A small sound classifier, trained from scratch.
Model: 18.3M parameters, log mel input, arch transformer, norm rmsnorm, activation star_relu, moe expert_choice, num experts 16, width 320.
Rows from block 7 of a small sound classifier, named by matrix and row number. Rows with one number within an expert belong to one neuron, the router's apart. Each number is 50 + 15 x the weight over its row's rms, rounded and kept within 0 to 99. All counts start at 0.
After each expert's rows are labels from the 100 clips, of 14976, where the router gives the expert most weight on average: "top examples" is what is common among them. Only what is clearly more common there than usual is listed. The data: drum patterns on synthesised drum kits.
# router: router (model.blocks.7.mlp.router.weight, 16x320, trained with AdamW), inputs 160-319
# up: expert up (model.blocks.7.mlp.up, 16x160x320), inputs 160-319
# down: expert down (model.blocks.7.mlp.down, 16x320x160, transposed), outputs 160-319

# expert 10
router.10:66 37 62 79 46 67 45 61 39 32 26 36 53 31 60 38 69 69 60 51 36 48 56 64 30 49 15 51 39 59 58 24 45 25 47 32 35 63 57 80 57 69 63 54 63 48 27 49 13 31 45 64 69 34 54 59 57 51 66 42 42 66 70 44 45 47 63 80 58 53 52 70 83 22 33 34 41 37 58 44 57 54 59 46 62 50 75 48 64 31 38 34 59 50 70 32 79 62 81 43 58 60 35 42 65 69 36 72 64 66 36 29 60 28 29 47 52 54 51 45 44 65 37 61 67 57 30 50 52 49 67 48 54 44 34 60 49 28 64 42 62 23 48 56 54 46 58 35 61 37 51 34 37 48 32 65 72 26 52 69
up.0:44 58 40 60 70 42 66 48 24 48 56 52 53 56 94 58 51 48 47 52 63 56 34 48 40 53 38 68 62 53 52 74 51 42 54 39 65 63 34 55 46 32 46 51 43 28 53 42 43 38 44 75 50 37 78 42 57 22 46 42 29 44 43 54 23 87 42 57 44 57 46 33 39 61 33 44 41 47 71 40 39 43 32 46 56 35 48 47 82 58 34 62 78 53 40 65 65 35 52 58 75 28 45 58 63 64 32 41 13 46 36 55 66 43 30 55 76 66 53 52 41 65 76 29 53 36 51 50 39 42 51 53 58 51 33 57 58 40 40 48 57 60 38 49 26 33 25 51 49 40 51 27 27 78 35 52 58 40 50 64
down.0:61 62 45 48 58 62 35 41 23 66 55 53 49 39 69 42 50 48 21 77 48 66 76 37 51 58 61 71 22 56 47 59 64 43 56 44 34 75 53 23 37 38 51 47 70 41 41 46 60 48 58 51 57 72 46 61 49 30 48 79 98 45 40 19 57 41 54 69 58 21 72 56 46 50 64 38 43 65 67 58 37 48 37 06 26 49 63 40 54 45 47 55 66 73 49 66 43 30 50 46 69 52 54 73 30 27 77 61 54 60 46 49 42 54 16 24 37 35 49 60 64 43 30 39 70 50 28 77 54 56 58 52 77 66 54 68 35 47 51 33 69 99 36 56 36 41 70 49 27 60 40 16 63 39 58 58 38 33 60 57
up.1:49 37 44 62 69 68 51 36 67 62 51 48 37 57 31 46 64 45 12 29 65 77 21 39 68 80 49 63 88 45 46 86 67 46 65 47 60 49 52 57 42 30 96 60 52 52 63 53 39 36 45 73 57 43 52 58 55 54 55 56 59 36 51 47 52 80 27 56 67 49 51 73 64 47 26 49 48 56 87 33 49 55 40 49 54 61 31 47 30 44 47 49 74 52 30 53 60 38 57 51 42 38 43 80 41 83 63 47 54 42 47 57 61 45 78 36 55 29 53 27 48 74 55 75 71 58 66 46 58 35 98 48 63 55 58 14 69 52 66 53 62 42 35 71 44 50 23 62 62 43 47 36 49 56 39 50 78 51 99 48
down.1:42 81 35 33 27 25 67 72 66 34 87 25 32 31 32 59 32 06 48 59 34 22 24 06 48 51 36 49 40 65 33 25 26 66 42 52 35 43 52 44 29 63 56 47 69 39 69 25 52 40 49 55 78 43 47 45 56 60 62 32 31 42 36 42 72 39 78 51 16 52 56 48 32 27 30 53 46 49 43 33 61 60 83 12 62 42 50 51 39 38 68 45 60 44 43 36 65 44 33 39 43 17 48 49 69 20 49 52 50 44 57 71 47 57 47 96 53 67 30 37 42 31 57 40 55 48 35 53 40 51 20 53 63 44 67 33 52 53 25 37 57 26 42 53 46 65 57 42 23 57 33 59 58 46 31 63 69 50 44 56
top examples: pink noise; tempo: 80 to 90 bpm; white noise

# expert 4
router.4:39 70 43 30 39 53 43 61 33 36 48 33 40 32 58 71 72 64 28 36 35 74 33 51 49 29 21 47 70 40 53 58 61 39 56 40 27 50 43 49 54 24 65 57 30 20 50 66 49 54 58 32 70 23 60 12 53 45 18 42 49 57 58 71 52 32 55 35 39 52 29 60 16 39 61 25 65 41 27 34 50 65 53 35 39 36 59 78 57 39 24 59 63 37 39 33 50 38 64 68 34 55 47 42 43 51 32 50 49 45 35 48 44 48 55 43 59 67 59 72 53 51 31 84 62 62 53 43 50 63 49 56 56 53 61 48 16 15 57 27 51 43 61 52 45 40 43 33 41 62 66 58 42 56 52 49 39 39 77 22
up.0:27 44 77 28 33 41 56 73 33 55 51 66 40 78 00 49 68 41 56 46 43 63 64 58 64 26 73 61 75 35 84 69 73 48 47 33 65 70 45 53 68 51 29 58 27 33 70 47 36 45 54 62 52 52 70 48 50 62 44 44 62 57 47 41 19 62 44 33 55 55 63 30 55 49 78 49 37 39 75 48 38 54 64 55 48 44 40 73 97 25 46 58 50 67 54 25 52 33 26 68 33 54 41 49 47 33 62 45 40 40 21 60 80 74 55 56 36 40 42 35 51 65 20 58 41 43 34 34 69 71 69 42 46 64 24 55 67 47 49 45 72 72 43 60 41 30 58 59 59 72 62 64 38 58 35 48 78 59 87 59
down.0:41 44 48 72 41 55 41 68 52 57 48 59 40 51 26 58 48 23 79 50 51 58 44 65 50 33 35 58 68 36 28 73 27 55 57 37 44 70 52 67 53 60 38 48 52 54 68 17 37 39 59 41 64 55 56 58 43 70 39 67 24 55 28 40 80 50 31 68 59 51 33 41 31 59 78 22 72 42 43 76 40 50 37 26 59 28 56 68 32 61 18 59 59 74 39 49 47 28 38 55 60 81 54 33 67 47 61 40 66 28 43 54 29 66 53 54 50 68 35 91 33 45 36 49 58 52 45 34 34 40 23 56 49 55 44 48 29 41 57 57 39 32 55 70 43 55 55 37 60 72 54 37 36 57 26 60 50 63 55 52
up.1:56 59 60 50 36 39 64 10 85 44 62 63 37 99 47 39 57 40 31 65 41 60 60 32 23 65 46 42 78 52 54 47 56 52 40 55 53 41 62 54 37 47 47 44 42 36 26 52 45 31 55 53 51 50 47 41 56 34 35 43 53 34 33 42 32 23 43 57 60 47 56 82 45 51 61 63 40 46 62 29 43 41 69 49 41 61 40 47 79 58 58 42 50 37 27 42 57 54 30 45 47 62 42 56 46 49 56 53 33 60 43 39 75 67 53 41 52 54 45 28 30 52 32 99 35 50 41 35 50 50 44 32 70 43 43 65 61 57 38 37 58 46 50 23 39 51 35 68 32 52 30 35 44 30 43 46 53 47 58 71
down.1:49 43 37 38 38 34 52 59 38 34 31 47 85 62 82 63 45 32 48 42 77 59 43 44 37 59 54 49 44 44 26 53 64 58 63 59 41 64 41 48 42 58 54 58 28 53 55 59 30 50 60 47 61 61 30 18 77 81 59 32 50 69 51 51 38 28 74 27 54 59 73 55 23 49 58 43 32 32 55 53 46 75 53 66 26 30 79 35 71 67 47 53 06 50 42 34 47 78 59 51 53 70 55 56 58 67 36 57 24 64 64 52 44 68 72 47 47 33 45 67 39 40 32 65 54 71 45 58 32 56 40 76 24 15 26 59 83 60 33 19 52 28 54 37 42 58 76 43 38 39 56 51 53 59 31 26 46 32 48 44
top examples: tempo: 150 to 160 bpm; bossa nova; clipping

# expert 7
router.7:63 55 67 50 32 72 52 38 70 34 49 68 41 43 46 68 62 48 37 54 17 48 46 70 34 29 76 66 56 65 41 55 53 55 51 47 72 55 63 50 65 63 31 53 49 36 47 62 57 53 45 44 29 69 44 64 50 59 42 29 59 45 49 49 39 61 42 36 65 41 13 30 45 62 54 43 54 48 59 56 40 39 67 55 65 63 41 32 46 59 49 42 52 68 41 61 15 57 31 37 33 44 59 33 30 36 59 45 67 28 59 83 45 54 39 53 28 52 56 42 45 48 50 47 58 69 91 58 59 51 34 26 55 56 51 51 72 76 53 42 33 40 90 27 49 30 44 54 67 34 72 62 57 27 52 24 65 50 58 52
up.0:77 47 46 22 39 51 52 47 00 46 48 52 47 48 72 49 41 83 00 50 60 41 41 51 48 47 44 43 29 43 47 21 42 66 46 48 37 37 59 54 57 64 48 57 35 55 19 43 54 40 55 64 67 47 46 47 47 62 36 53 40 42 55 45 57 52 62 38 53 64 55 56 68 67 55 54 60 36 43 69 47 44 84 40 61 47 49 27 19 68 99 41 21 56 40 42 44 46 47 57 50 79 56 42 47 48 37 54 56 64 62 53 38 60 39 60 53 30 61 62 43 40 48 64 64 49 70 51 52 60 40 32 51 46 36 23 68 75 52 51 69 51 60 53 34 53 50 40 64 39 36 18 50 41 43 53 46 49 45 62
down.0:59 48 52 59 41 40 73 41 47 51 31 62 33 29 58 52 56 68 77 74 54 56 27 39 57 41 53 24 44 59 51 37 42 53 87 53 66 44 42 50 40 25 35 35 71 63 49 42 55 41 66 46 51 53 17 19 53 56 63 61 53 26 35 44 55 80 18 68 37 45 40 54 27 25 51 54 62 49 66 43 33 33 52 83 71 38 53 67 91 57 27 78 61 35 55 35 37 54 47 55 65 53 55 82 33 51 29 17 30 45 57 79 66 52 48 33 56 41 45 34 50 64 45 65 41 73 25 50 55 59 27 68 62 62 73 33 45 47 38 55 28 73 46 31 37 59 55 55 56 38 38 38 44 40 50 76 44 62 39 19
up.1:49 41 42 27 49 63 39 19 49 42 79 60 61 63 36 50 51 38 48 71 45 84 62 76 75 57 20 27 49 48 56 77 43 41 70 51 62 69 82 37 43 35 46 39 35 60 32 57 40 32 62 51 52 38 38 47 70 37 46 42 31 55 27 43 47 13 60 23 43 58 52 56 67 33 48 49 51 58 43 70 56 55 62 48 45 56 50 60 60 50 42 35 46 48 53 54 33 18 24 43 41 39 57 45 48 53 74 28 51 32 17 52 26 99 44 55 36 51 54 71 30 38 31 29 44 44 48 76 33 44 29 58 51 67 79 55 28 37 42 53 29 54 64 35 77 32 54 27 61 50 43 62 40 39 54 59 25 73 55 31
down.1:46 40 46 68 53 64 49 51 50 54 34 20 40 54 71 56 77 66 35 67 60 53 48 52 36 65 72 60 31 51 52 65 51 23 61 49 47 45 69 37 58 42 34 51 47 15 39 56 50 48 30 59 56 55 35 88 48 47 34 57 66 44 58 44 25 80 34 52 39 48 41 37 51 26 51 57 66 74 57 63 40 58 41 61 53 81 62 42 41 49 51 46 72 51 68 58 60 71 35 62 67 85 50 62 31 56 45 47 49 25 79 40 77 61 44 35 79 39 35 59 27 68 35 80 60 37 25 59 84 45 73 46 35 41 67 41 18 42 66 70 71 48 35 54 45 48 54 47 29 40 34 29 86 54 33 54 85 38 37 64
top examples: rimshot; march

# expert 3
router.3:57 55 42 18 54 29 39 63 40 42 43 52 54 46 68 66 36 45 63 15 58 64 39 55 30 10 51 47 73 49 47 23 46 50 60 52 32 39 36 50 47 26 70 43 55 38 43 60 78 59 65 44 20 66 42 25 49 38 70 24 69 48 63 50 54 55 62 96 67 67 83 48 52 57 45 60 54 51 48 55 56 42 34 60 38 57 16 49 46 33 39 45 38 68 40 41 66 46 42 48 65 71 36 57 30 44 51 30 50 60 52 18 52 20 51 44 34 20 55 32 30 62 52 70 47 46 58 22 56 32 57 83 45 51 46 25 27 79 24 55 37 57 43 31 47 49 17 27 40 53 71 51 72 60 47 58 71 47 42 52
up.0:36 33 43 46 62 34 32 37 78 24 84 56 49 59 66 49 32 74 26 51 75 33 57 38 45 59 44 47 36 37 33 61 61 68 65 52 65 55 78 29 50 82 57 46 31 21 57 65 31 62 53 59 52 62 42 35 55 68 44 64 61 62 16 93 36 43 29 61 36 67 40 40 49 65 21 81 43 63 38 39 37 35 52 46 54 44 32 26 51 55 49 67 43 49 57 53 52 66 68 44 55 46 38 59 73 59 48 50 71 54 38 30 70 44 55 39 46 03 46 57 33 42 28 85 45 47 83 60 54 26 70 22 58 39 44 63 39 22 35 31 69 63 43 50 59 49 75 32 55 49 41 45 46 30 45 63 60 43 46 57
down.0:56 80 42 50 46 39 77 47 49 28 51 57 56 64 65 15 53 66 31 19 37 50 73 49 65 48 56 43 30 73 69 43 63 49 61 63 55 46 35 61 58 57 47 67 40 43 44 59 64 71 48 55 83 70 22 71 19 43 12 51 51 73 35 77 35 83 41 32 61 61 45 44 55 48 70 45 51 46 30 54 42 49 40 32 58 20 48 35 30 56 57 52 47 61 59 57 60 56 39 69 54 51 41 76 66 73 44 32 50 41 66 63 49 63 31 61 40 48 45 48 57 17 62 53 40 53 42 65 46 72 54 34 26 36 54 53 53 44 43 76 55 63 51 62 53 47 38 31 51 47 64 60 77 77 41 65 32 51 34 41
up.1:39 60 36 74 36 29 36 35 14 63 66 48 47 38 39 53 54 38 19 54 70 35 97 43 56 41 41 43 65 57 52 50 70 43 42 60 49 21 36 46 44 34 53 45 58 44 51 51 47 49 43 51 79 54 33 59 39 39 30 64 43 66 39 44 60 49 71 20 27 39 59 85 49 57 73 36 48 64 01 58 58 62 17 40 75 51 46 55 56 35 58 68 47 56 42 41 77 63 63 55 89 28 68 59 53 46 71 48 25 77 46 73 78 51 65 62 40 14 45 49 49 63 38 28 53 77 39 30 37 35 50 39 65 47 60 65 24 47 67 49 32 62 35 56 46 54 31 35 11 63 51 48 81 57 58 45 66 51 50 50
down.1:32 63 51 72 50 51 35 23 26 57 22 48 34 37 53 64 59 16 47 57 44 64 12 76 79 42 62 54 63 24 41 31 67 39 75 45 58 51 62 59 53 66 45 66 35 32 54 47 39 53 48 59 43 45 45 65 43 32 41 53 28 45 65 66 37 66 61 72 36 38 42 50 56 34 61 61 29 39 75 57 23 57 31 54 60 89 52 28 52 35 58 58 47 53 66 65 64 47 58 46 27 13 71 58 61 67 38 19 47 33 50 47 62 19 80 85 58 47 51 55 19 55 84 45 40 31 42 37 66 70 25 65 68 46 29 43 53 46 51 30 42 32 67 50 55 31 61 38 53 41 45 51 57 63 46 41 66 45 73 55
top examples: clipping; text has "clipped"; tempo: 150 to 160 bpm; bossa nova

# expert 6
router.6:56 42 51 34 18 67 25 34 32 47 39 43 29 48 17 70 60 48 36 39 46 50 32 46 36 59 45 57 50 44 64 36 70 40 44 39 67 29 62 20 36 13 59 48 55 20 62 55 77 51 57 56 32 31 30 20 38 52 59 22 69 45 70 30 45 38 49 63 09 56 47 56 54 35 38 50 51 59 43 39 55 36 41 14 59 52 56 44 29 28 35 57 52 59 26 44 27 25 14 47 51 87 15 54 50 63 18 59 23 56 34 46 36 45 30 78 50 50 58 42 03 68 50 56 41 43 34 42 37 35 36 70 39 53 44 41 60 41 64 39 70 42 63 44 52 11 39 31 42 55 63 20 53 27 44 45 68 47 31 60
up.0:84 31 45 69 60 47 39 62 55 75 38 56 47 35 61 32 48 18 36 43 45 59 47 49 59 40 36 40 61 22 52 38 51 41 48 38 43 50 47 56 58 97 77 34 55 52 49 41 34 49 45 59 40 55 31 33 66 21 49 51 35 34 43 38 41 69 53 38 40 23 60 29 51 77 64 48 49 78 42 64 34 44 49 51 39 39 43 55 54 47 99 61 23 24 62 32 50 38 56 43 55 60 67 58 43 50 66 44 57 50 30 34 51 29 54 41 52 75 65 98 38 42 70 25 77 46 18 50 47 40 26 00 53 34 44 79 43 61 28 55 49 54 54 47 35 55 49 52 36 58 21 73 38 39 49 32 34 54 52 37
down.0:60 60 56 54 38 62 53 65 35 40 57 78 49 51 53 53 63 34 41 50 54 66 25 39 66 50 43 47 48 43 74 59 28 67 38 65 31 67 43 56 43 32 26 61 45 57 60 56 66 63 25 45 30 65 61 42 37 59 21 39 46 63 56 33 48 12 36 34 51 63 45 55 56 42 21 43 57 41 95 39 66 71 52 35 43 30 47 30 44 74 71 56 30 28 57 61 72 28 31 47 63 72 49 47 64 59 38 29 36 44 63 61 21 39 31 59 60 49 52 27 62 68 36 46 69 68 59 50 66 36 36 36 52 35 42 75 62 26 52 44 67 47 64 37 25 42 63 64 70 64 71 52 52 52 34 29 47 53 38 68
up.1:41 51 51 81 46 41 35 41 13 42 77 59 32 63 46 49 56 85 30 59 55 72 62 34 49 26 47 58 56 46 49 41 35 40 50 55 42 96 58 99 39 99 43 28 58 51 34 63 45 38 82 55 44 54 49 68 51 32 29 42 44 39 44 69 22 28 51 50 67 50 56 18 60 58 28 31 42 37 21 58 44 57 53 55 60 50 54 76 57 51 43 28 61 28 50 54 64 52 48 58 43 29 34 18 44 40 61 58 74 20 47 60 77 40 54 48 59 52 44 63 71 52 48 84 62 57 47 42 46 95 47 39 40 66 79 63 50 53 60 47 53 63 43 49 30 75 39 41 53 39 52 51 33 63 45 53 57 42 20 55
down.1:69 51 45 25 44 51 45 37 57 31 48 69 44 84 38 64 49 90 52 08 30 37 55 44 66 44 32 53 33 41 49 74 66 35 41 11 47 99 61 59 32 54 76 45 39 61 37 76 36 39 52 18 43 46 63 39 56 72 49 41 49 70 51 44 60 43 50 59 81 48 27 60 36 40 71 24 33 29 56 63 31 17 33 46 75 32 29 71 49 39 43 45 63 62 49 59 39 35 45 32 41 72 64 74 52 53 69 71 36 65 67 56 77 53 39 45 73 72 39 38 53 48 60 45 33 36 47 26 55 38 50 33 42 38 28 50 52 40 45 63 42 47 62 47 53 55 72 43 63 59 56 35 50 57 48 46 60 47 60 47
top examples: tempo: 150 to 160 bpm; clipping; text has "clipped"; tempo: 140 to 150 bpm

# expert 5
router.5:58 73 44 61 45 58 34 52 66 55 46 44 67 28 43 35 48 60 38 50 60 18 40 50 67 46 19 31 54 48 60 50 37 40 39 65 42 40 66 64 21 46 35 56 30 57 46 35 76 35 44 53 59 33 55 73 28 66 35 34 42 09 69 46 45 68 60 71 42 50 60 42 59 40 56 35 46 63 45 52 49 30 45 45 69 49 09 29 37 61 33 57 47 63 33 40 47 79 21 47 53 54 23 69 70 65 67 46 65 52 60 39 60 58 46 30 40 50 36 62 73 35 31 43 54 38 29 41 42 08 07 77 38 47 41 59 20 46 57 25 65 52 67 40 64 62 57 65 23 50 53 43 34 11 40 53 41 61 47 79
up.0:46 32 54 35 37 85 59 54 51 65 73 39 49 37 39 57 52 57 27 84 18 40 30 43 63 52 28 17 72 27 35 39 58 38 44 76 40 37 67 54 45 19 32 43 57 78 75 49 46 63 63 48 42 42 29 51 38 46 60 70 33 42 57 74 50 48 59 44 53 42 27 74 50 38 40 42 29 43 38 44 79 07 50 60 49 41 62 45 55 26 36 48 30 34 42 44 51 69 50 30 52 65 45 74 41 51 27 44 31 47 43 39 43 16 52 30 31 38 65 56 91 45 50 43 38 50 43 33 48 23 60 61 44 49 22 20 26 43 68 60 43 44 45 31 41 40 45 41 84 41 41 43 37 47 58 37 31 52 46 53
down.0:54 59 60 66 51 32 76 42 40 66 38 41 61 71 45 47 55 96 52 55 55 16 42 64 63 49 64 29 50 34 49 26 70 58 42 75 40 66 70 39 42 45 38 53 29 40 44 73 45 73 63 55 68 57 59 53 64 57 27 43 74 77 82 32 39 78 50 29 34 55 36 35 41 47 81 41 70 41 44 43 44 72 42 65 59 48 42 37 74 43 36 70 83 24 66 44 41 50 54 67 51 29 30 63 39 17 80 39 56 40 47 50 47 48 41 38 62 63 49 21 41 31 41 39 40 54 66 52 53 31 39 35 47 33 57 69 58 49 52 24 67 55 63 48 11 63 24 51 45 59 59 46 67 59 34 76 47 54 71 53
up.1:66 58 41 28 21 65 07 37 35 98 46 39 51 66 47 60 52 29 33 25 38 24 62 48 53 78 55 57 57 52 60 54 44 53 53 64 51 65 63 52 76 51 39 51 32 53 60 50 44 53 38 51 62 50 48 70 47 41 65 47 48 44 22 48 77 95 70 64 30 47 45 00 55 48 39 53 55 43 22 52 39 37 43 44 28 76 43 23 38 23 37 23 64 42 43 56 41 39 42 47 33 75 54 65 48 41 54 43 75 59 76 83 26 71 42 66 32 84 63 62 55 47 57 43 49 47 48 68 32 61 67 36 44 52 31 50 35 45 47 54 25 44 28 36 53 56 36 40 57 45 53 57 45 78 49 53 42 61 48 55
down.1:62 41 70 50 37 45 52 50 49 28 55 28 56 46 46 38 47 54 54 34 52 59 24 51 57 47 48 63 55 38 56 59 62 32 40 53 91 88 60 55 47 54 52 44 55 39 60 71 42 50 35 43 43 71 42 35 58 49 43 69 51 57 50 64 14 39 44 45 32 65 31 42 53 63 12 54 59 69 38 34 54 54 37 49 46 55 33 35 46 50 39 74 64 46 37 51 51 65 23 49 70 50 50 54 61 72 53 52 36 64 40 30 30 59 39 58 20 46 45 55 56 43 52 39 62 57 71 17 36 54 75 47 46 69 74 64 67 50 70 48 51 27 23 51 78 32 53 34 58 61 44 80 51 71 40 32 95 51 67 58
top examples: tempo: 150 to 160 bpm; clipping; text has "clipped"; bossa nova

# expert 9
router.9:55 65 75 73 70 64 45 62 38 72 39 37 50 43 60 68 51 70 35 32 46 55 37 65 36 52 68 58 57 61 69 42 77 61 58 45 53 49 65 53 81 65 51 56 46 51 24 72 46 69 67 55 48 66 38 57 55 64 31 39 74 46 62 49 55 69 59 68 56 71 18 74 58 30 44 63 56 44 38 76 53 52 63 62 41 70 28 56 79 32 41 39 78 73 41 48 47 39 60 37 16 59 59 42 59 63 61 68 38 68 54 56 55 43 41 62 53 76 65 51 54 59 40 55 49 47 82 73 46 52 42 64 67 56 37 41 61 51 75 45 77 33 53 62 50 24 46 51 57 43 77 24 69 61 37 57 61 45 29 69
up.0:49 44 72 87 52 46 51 34 40 62 33 53 49 56 32 56 52 45 35 44 63 44 55 38 38 47 88 60 31 53 63 25 89 57 66 56 76 52 52 46 84 66 50 50 50 61 59 62 20 51 49 48 58 37 46 44 46 42 73 41 61 53 39 51 31 39 58 60 42 15 43 73 34 47 40 68 48 32 53 57 31 46 55 50 39 46 53 49 37 91 41 39 79 50 46 58 55 41 60 35 70 37 80 34 46 48 37 49 64 66 53 33 40 38 47 42 45 41 47 54 62 35 51 45 58 44 45 78 49 67 48 49 40 52 52 52 58 87 53 63 58 55 62 28 56 47 41 86 50 46 47 31 67 54 48 48 46 41 35 58
down.0:24 55 52 59 61 29 51 65 31 49 35 62 57 44 38 44 54 55 69 38 56 50 60 60 54 49 29 81 49 63 64 37 65 41 32 44 69 51 79 41 44 70 48 65 35 67 59 45 59 27 43 25 40 41 44 66 41 57 41 50 41 33 58 41 29 58 23 46 57 99 31 53 52 52 38 52 60 27 14 56 48 75 16 38 64 57 71 48 70 53 69 58 17 50 63 60 67 78 29 41 67 55 43 45 59 71 68 43 61 31 36 25 42 66 46 66 66 50 33 69 47 49 57 41 23 59 37 39 36 70 49 74 50 52 38 37 33 46 48 47 39 48 46 43 24 27 54 46 29 40 40 70 40 35 38 27 56 25 47 60
up.1:50 63 37 62 83 36 43 52 87 54 46 62 57 66 63 62 50 58 40 41 91 32 56 49 56 59 54 34 16 49 59 63 46 28 36 60 51 41 60 61 56 37 49 58 50 36 66 63 33 65 72 45 58 73 43 56 58 42 42 64 41 45 82 37 42 79 35 48 64 72 56 69 40 26 72 39 39 29 36 67 42 37 57 63 40 72 56 28 68 41 85 58 66 66 35 50 62 51 71 55 61 33 70 56 51 57 44 43 25 67 72 36 51 24 84 34 62 51 45 48 71 48 52 57 42 60 73 59 51 51 42 36 64 42 19 53 40 49 40 67 61 68 40 53 55 46 32 41 33 53 33 55 80 69 11 42 42 67 52 41
down.1:54 32 46 58 27 58 37 53 63 34 33 52 54 44 67 42 50 43 47 62 43 46 41 56 51 38 48 50 33 21 62 62 38 48 58 42 16 50 56 59 54 38 58 33 46 54 24 52 22 70 80 67 39 84 72 61 39 50 60 44 31 39 53 30 50 38 18 56 43 41 68 49 64 41 67 47 67 68 38 39 54 00 37 49 18 50 46 30 68 58 49 35 35 28 38 51 56 67 31 52 49 66 38 50 73 24 76 66 74 39 44 65 72 55 47 39 19 50 13 62 45 66 27 44 58 35 58 55 48 32 70 45 70 56 43 71 65 52 59 45 40 26 68 45 42 79 47 36 54 31 56 73 34 50 35 62 29 58 49 38
top examples: rimshot; quiet level; march; tempo: 70 to 80 bpm

# expert 14
router.14:49 68 56 63 39 35 60 42 38 41 50 49 49 60 23 27 39 45 22 68 66 48 55 34 67 65 47 53 19 42 34 32 26 26 12 44 70 59 32 54 41 76 39 53 54 53 56 37 49 42 45 56 43 36 41 52 49 51 49 52 31 52 31 64 54 75 42 65 15 37 40 16 45 55 37 60 31 57 25 61 39 39 41 48 65 59 51 37 18 56 48 36 55 50 47 55 59 52 45 53 75 26 46 67 42 51 61 47 41 18 82 35 52 63 62 74 49 59 47 50 41 23 54 18 59 19 44 63 34 57 52 59 58 59 54 43 26 49 29 66 41 51 53 46 59 66 55 83 66 47 10 55 52 26 49 52 30 40 53 50
up.0:47 36 59 91 31 40 27 56 53 64 41 49 75 41 64 52 75 40 31 29 55 36 46 41 45 36 52 62 62 40 67 31 81 80 37 36 58 59 51 32 44 21 55 47 62 33 58 51 42 76 55 46 34 55 36 50 62 47 54 60 35 58 27 32 14 20 68 23 33 37 38 38 49 29 67 68 60 46 36 54 60 33 39 58 57 52 71 36 62 70 35 32 13 56 65 53 47 67 45 58 59 70 35 70 69 38 31 43 62 36 27 29 40 36 74 46 59 45 43 24 47 62 54 58 68 68 54 54 46 65 80 51 53 44 26 33 36 22 49 26 37 70 42 39 55 54 34 64 68 60 48 39 49 36 47 42 45 77 42 33
down.0:37 35 66 40 60 58 45 50 70 62 58 51 59 68 60 48 34 52 33 63 49 41 66 27 40 66 49 74 49 40 67 36 59 38 40 51 74 44 42 35 21 60 27 46 46 44 25 76 38 44 46 57 64 56 51 68 42 45 53 41 54 78 59 55 26 37 49 29 44 66 62 45 49 32 44 40 24 36 38 69 60 21 42 71 41 87 85 66 77 43 36 71 53 60 93 56 38 50 54 61 53 25 41 60 24 26 80 51 24 39 45 81 61 73 38 54 35 51 77 24 39 56 26 61 62 33 63 47 41 43 42 42 45 58 51 43 70 56 63 59 49 62 44 66 53 67 62 81 78 60 44 42 56 48 64 27 36 37 60 39
up.1:44 45 47 46 49 33 49 29 47 53 51 60 54 56 67 51 62 52 81 46 62 31 58 52 45 48 41 38 78 20 50 46 73 50 48 54 56 40 38 69 32 43 38 51 23 51 40 52 41 55 58 34 42 52 46 58 14 59 65 41 52 68 22 45 24 32 35 55 43 59 38 47 56 44 40 43 40 39 37 65 53 46 00 44 69 57 39 42 70 72 74 29 31 39 51 39 56 47 42 37 64 58 25 41 48 38 44 47 41 39 66 47 79 61 41 69 61 63 32 43 40 39 63 95 72 58 46 33 55 30 51 36 33 50 34 35 39 37 34 59 46 55 64 81 23 16 44 61 76 68 61 54 51 51 56 28 39 17 73 08
down.1:60 54 21 62 65 49 21 36 50 59 46 76 62 51 55 39 57 37 58 27 36 68 50 62 56 58 53 39 20 63 50 49 43 68 52 47 52 34 69 74 41 39 51 53 56 54 41 43 48 54 83 99 49 46 68 73 60 48 75 40 63 48 40 36 29 69 52 37 31 38 55 55 39 71 54 52 50 27 61 51 26 74 27 64 62 32 44 24 36 64 48 49 75 66 47 75 18 36 57 51 67 46 58 71 47 43 68 40 27 60 42 72 36 63 34 67 62 19 29 45 52 39 19 30 63 55 34 51 56 23 22 50 28 35 52 74 47 38 80 28 31 45 49 39 37 37 55 56 41 42 65 36 73 25 65 38 67 63 43 46
top examples: tempo: 150 to 160 bpm; clipping; text has "clipped"; bossa nova